config.toml
model = "model that predicts nearness at each pixel"
dataset = "larger renderings of crowded toy scenes"
train_examples = 90422
image_size = 64
crop_scale_min = 1
horizontal_flip = false
arch = "unet"
norm = "instancenorm"
hidden_act = "leaky_relu"
pixel_unshuffle = 2
widths = [96, 192, 192]
blocks_per_level = 2
block = "basic"
attention = false
upsampling = "transposed_conv"
loss = "l1"
targets = "nearness"
init = "torch_default"
residual_init = "scaled_by_depth"
optimizer = "adamw"
learning_rate = 0.0048
beta1 = 0.9
beta2 = 0.99
eps = 1e-10
gradient_centralization = true
max_steps = 26800
batch_size = 96
epochs = 28.5
lr_schedule = "wsd"
decay_fraction = 0.2
final_lr_fraction = 0.01
warmup_steps = 530
weight_decay = 0.03
Rows from block 2 of a small model that predicts nearness at each pixel, named by matrix and row number. Rows with one number belong to one channel. Each number is 200 + 20 x the weight over its row's rms, rounded and kept within 0 to 999. All counts start at 0. After the name is the row's rms in percent of the matrix's.
After each channel's rows are labels from the 100 images, of 14976, where the channel reaches its highest value: "lies over" is the class under the peak. Only what is clearly more common there than usual is listed. The data: larger renderings of crowded toy scenes.
# convs0: first 3x3 conv (model.enc.1.0.convs.0.weight, 192x192x3x3, each kernel summed), inputs 0-47
# convs1: second 3x3 conv (model.enc.1.0.convs.1.weight, 192x192x3x3, transposed, each kernel summed), outputs 0-47

convs0.19,081,193,137,185,201,198,188,212,191,180,170,179,177,196,181,215,204,209,181,287,188,224,193,194,175,205,228,218,167,182,238,181,222,181,220,207,192,188,247,185,202,208,188,188,222,194,201,231,196
convs1.19,086,230,227,177,205,220,184,215,215,210,228,221,205,193,245,220,195,161,222,231,201,196,204,218,191,194,226,225,221,221,223,157,173,185,192,191,178,217,229,197,176,225,189,178,224,177,224,185,215
lies over: tree

convs0.31,074,178,172,166,218,202,222,228,178,199,170,159,198,201,186,198,217,196,184,242,206,209,205,168,189,223,195,233,176,179,229,177,217,178,219,185,204,172,220,191,202,226,187,197,198,180,217,249,220
convs1.31,080,208,217,224,211,202,181,210,209,173,214,207,215,180,250,189,198,185,191,242,207,200,200,228,178,217,242,185,218,222,216,206,192,203,197,195,196,214,249,221,170,217,192,200,236,211,230,209,208
lies over: tree

convs0.110,093,197,220,169,184,193,172,208,188,173,198,186,181,207,187,224,199,230,172,200,185,215,198,222,217,201,193,228,176,214,227,220,192,202,210,201,182,199,206,196,212,198,216,164,210,166,213,194,169
convs1.110,105,203,182,177,249,197,195,192,188,197,199,230,189,204,245,166,214,141,199,184,199,225,195,232,216,180,202,172,217,200,202,199,206,219,221,217,204,197,179,190,189,227,198,193,208,202,186,214,237
lies over: pine

convs0.36,144,211,176,207,205,222,212,201,210,202,192,216,202,200,186,250,214,236,200,310,196,181,212,228,213,188,265,200,180,180,197,190,261,206,234,180,201,202,256,202,193,214,214,195,218,183,178,199,186
convs1.36,078,207,226,202,163,209,193,216,206,220,223,161,215,217,202,206,212,225,220,193,220,193,217,171,226,217,202,197,221,192,232,210,216,193,178,211,239,215,188,205,207,200,188,213,218,188,151,185,229
lies over: lamp

convs0.9,105,184,165,219,195,204,198,213,192,200,194,179,196,162,200,208,195,200,229,272,192,203,193,202,199,192,240,171,192,183,199,207,248,193,195,164,207,186,229,211,179,221,186,195,200,219,215,249,200
convs1.9,083,171,219,208,213,202,217,189,188,173,202,230,176,222,218,197,185,183,206,182,212,207,216,190,186,196,201,224,166,207,196,175,183,193,142,192,192,192,199,204,169,171,219,212,198,213,218,200,207
lies over: teapot

convs0.87,094,180,166,202,197,228,201,211,189,212,195,194,207,193,184,227,209,195,178,259,200,160,184,231,219,210,243,222,190,209,197,200,233,199,188,184,211,187,240,235,174,197,219,212,191,177,190,222,178
convs1.87,107,199,239,215,201,199,233,192,214,166,224,192,192,213,209,193,196,215,213,206,210,230,204,231,195,204,205,189,213,194,194,208,194,238,243,202,162,249,206,217,211,234,225,217,194,213,213,159,210
lies over: barrel

convs0.13,081,181,193,221,186,217,179,231,209,184,194,197,204,176,206,198,166,189,180,180,213,196,200,203,193,170,190,193,242,215,197,200,179,203,178,200,206,201,171,205,191,196,184,193,193,201,213,193,160
convs1.13,082,225,171,189,204,167,218,166,195,201,169,224,172,197,181,243,214,196,193,221,185,210,172,221,206,214,185,192,167,188,191,195,196,173,209,188,181,197,199,164,194,196,218,200,196,203,178,184,186
lies over: candle